{"fusion": "prefix", "fusion_encoder_layers": 6, "fusion_encoder_connector": "linear"}
Rows from block 5 of the image encoder of a small model that answers yes/no questions on an image's attributes, named by matrix and row number. Rows with one number belong to one neuron. Each number is 500 + 40 x the weight over its row's rms, rounded and kept within 0 to 999. All counts start at 0. Numbers have three digits each. After the name is the row's rms in percent of the matrix's.
After each neuron's rows are labels from the 100 images, of 14976, where the neuron reaches its highest value: "top examples" is what is common among them. Only what is clearly more common there than usual is listed. The data: small renderings of single solids in any pose.
# fc1: MLP up (encoder.blocks.5.mlp.fc1.weight, 768x256), inputs 192-255
# fc2: MLP down (encoder.blocks.5.mlp.fc2.weight, 256x768, transposed), outputs 192-255

fc1.15 172:457474484488512505512457491481465527437577511459517483496428480467549459563497505466505538534475529563495505539518534540487539485491551458492483500497557508527487421474454517458476550475439518
fc2.15 181:447480531480579506494495524548494470423447545514528501578554502482499455456470466536465500482412502495454526474504537486567562494579449481526546485433524433499479503499443523459553505590459503
top examples: plain; white

fc1.261 078:549439441503504465495412483506558494510570453548518516484474528480520514454516448441472509473463499418549415549527426484515446527468514461411519493557449528578454370519426511491566521484468492
fc2.261 075:465488436502480491491553482458485501475455546521478488488455502384557455448473477510471502508585567648454564511514505556560534523531525488494609417522517514498484557532498519564506489557453506
top examples: red

fc1.635 049:501577377509466494502499479542452561552501497523543521557512512509478430460550497472489533465448510433521440509511493589516520446541485543506592447404440531431476456480443444497527507481498466
fc2.635 049:482497499437537456502507432472553440491585514454435506561533436518437531497536549519551528506508515445576475521536536509494492529547461455461550541517545455459497516474559523523559419493490475
top examples: blue; metallic

fc1.62 033:487476527549492428481529532536520478511463484463536535438478536479544547482518505488540498501504462461492452526573541529516487435474464488432521509440431518547486490494542479477526519471571489
fc2.62 034:497574529441403550503493556462455445562519554507523521560481484521444473494525525494505517473509523493469550498446499486486428527497499474540486507500549496496514525486569491463487476480429478
top examples: plain; blue; orange

fc1.663 031:471502435458469494556513518593496488471590410489495439505463544516447522578548531496457522452501452554561477528475532532545495628477500527471458431482521517564504390510481478477560490485463467
fc2.663 029:565507520517547500496428406431534518496412572537534488525545524484519483451506478429514492487535532531526488525534481539553448496540483520516526500547549542463496578555477556541516496539462495
top examples: red; matte

fc1.283 103:472446564471440450544513482518536508513475461512487482473487497567552529516511544412517537478516493543512513489505462571537462515446543487445549540441520577456477503485515532474495571447501459
fc2.283 099:503536494513515546564583510455497480537539483443559551483556475514501484567463553432526577476550590532537598442544502459542526494561443497476502483478455504501486437449511558511466485508492490
top examples: blue

fc1.46 060:518427502426537477526490545437490545480597484542531568502500451526552535497567495549495490501489485498497494523535495524472441563480513479594469489485511485463531430453514437473516492495461576
fc2.46 055:512489497511451486455570520506586476425438550524499523528499583388469505577499470500610506526497497441526472499504486405520456437448470521542524521501453551493483525502456510429560493489557472
top examples: plain; teal; blue

fc1.628 086:398523499479515470486471506579465492539494482466458523521477447526421428494498572559535477479509459546526519522457444536483510494512490516466490501472510453520480507533543522398535555490511518
fc2.628 080:560562513505422470529447490508467467489482511560512559569500412460485416461439477476513541477404440504536475438499486487462480496487474519536492554493434478439613529494496543443484484471595469
top examples: metallic; green

fc1.552 163:537575442496504507540487517514539546507593574456555437546524479542464486567553557456487553461469503442519439516542537489586507508531498525544547567460487502511541458462468477497478473498558535
fc2.552 164:488584476506451458501554429504439512504558485522468502515429450538463449513512643520549465544440479499522479509460494577495471547549485509521523508499598624430564508521527513473475501522544570
top examples: blue

fc1.313 092:492496530490571469487527535459541546514515495568504529488489452524477546464564429501531495412505489506484516496516512507558458474538439499408520582439478550533465516442483512474476476487503447
fc2.313 094:435503424478500474494513523445468481505497554405474426462484480445539460487477510456464462479436552552491452482493551473545578475459507488520532550497517432497496529425587511570528580479484477
top examples: plain; pink; brown

fc1.141 143:473493450574533531509551485534462519488542484529567470448507563389535485432494488479470436512469530527515553476467552491508514495444552602452483487499544513500510474509553500499557454520518491
fc2.141 158:460503461513554540429562516518530427441449477462496488494576503529497441499541502450554552529512520538451470519532578530503519501514524476474440460476501553511526595503473517509499497512432522
top examples: red

fc1.241 145:502481537548541550534498507554545503483455492459596479542446436444470511482538532420615510534473489478475560478518474546526520494506521472559542510410540514491496538471494500493530531399436496
fc2.241 144:536528559515525492559478535536480506479531502492530516505570481425457527443490528515469519484505504486550433516496453536488472531540523559565606503450543528472435510495514461558460452552459531
top examples: blue; metallic

fc1.124 131:526469504526504478534486497491543439519455506555559542492411569567476586562526526445541479423534503554491592402461480449512534465500514547487508555441495575430502449450452490559448616519449469
fc2.124 129:551558420432584494503492542482450488486530554475474489573515528521517489484560444543440572477433482496535570497511429521449563500517505474443548489546540508533549513534517457528451475554471490
top examples: blue; teal

fc1.211 119:506430465511554445511561576460535415526497538516508498468479536524488506490513562500497492509549522474499486421431471549529549512483462529522465477506491507482527515404442498457457558487448492
fc2.211 122:543542487472477587468512555430473549491466469548438460480498480479468503523536488519460491492510472594502563565504470501441413542529484490474431505505525516478497564481585460513508532519531488
top examples: plain; red

fc1.460 037:545475504431437520467502482601439535409437501573526525519544513560506440519502482495547531478538451507453481543528545441531460495547492509537530542458480501569524475528471434498519557462513489
fc2.460 038:506482537577485503537531503441527479488556514450465568520486497544487527490460510460484487511484468425568449575481480463447460473474516418489560427544568491505460555427564497414514506523520489
top examples: plain; white

fc1.72 126:522521522491461506520548471504444492472428485462486512521547532520436478445531507505526499516538520541522471487572535488547384467505471539497561451472477483521504433502483445468495484565518518
fc2.72 128:495525522540535472449462592539450482558520532481442541463492582527510472483418515467524517530453469477481481501485529519535544511529484490470569551538543530544545510543507583495474533480559584
top examples: blue

fc1.296 077:539439498518459502540445467502547540555538454528465497482448478450507493514541468394459531456529426542497454468496462559563454533489520484455510489499441520566449396465486533545520556531546464
fc2.296 078:498543481579465498459505402414554486585459492495475511493487537535548496439524495516481522469516541552467504498509497497549507554569495512503546513524479538477484465527497490518532474525489468
top examples: red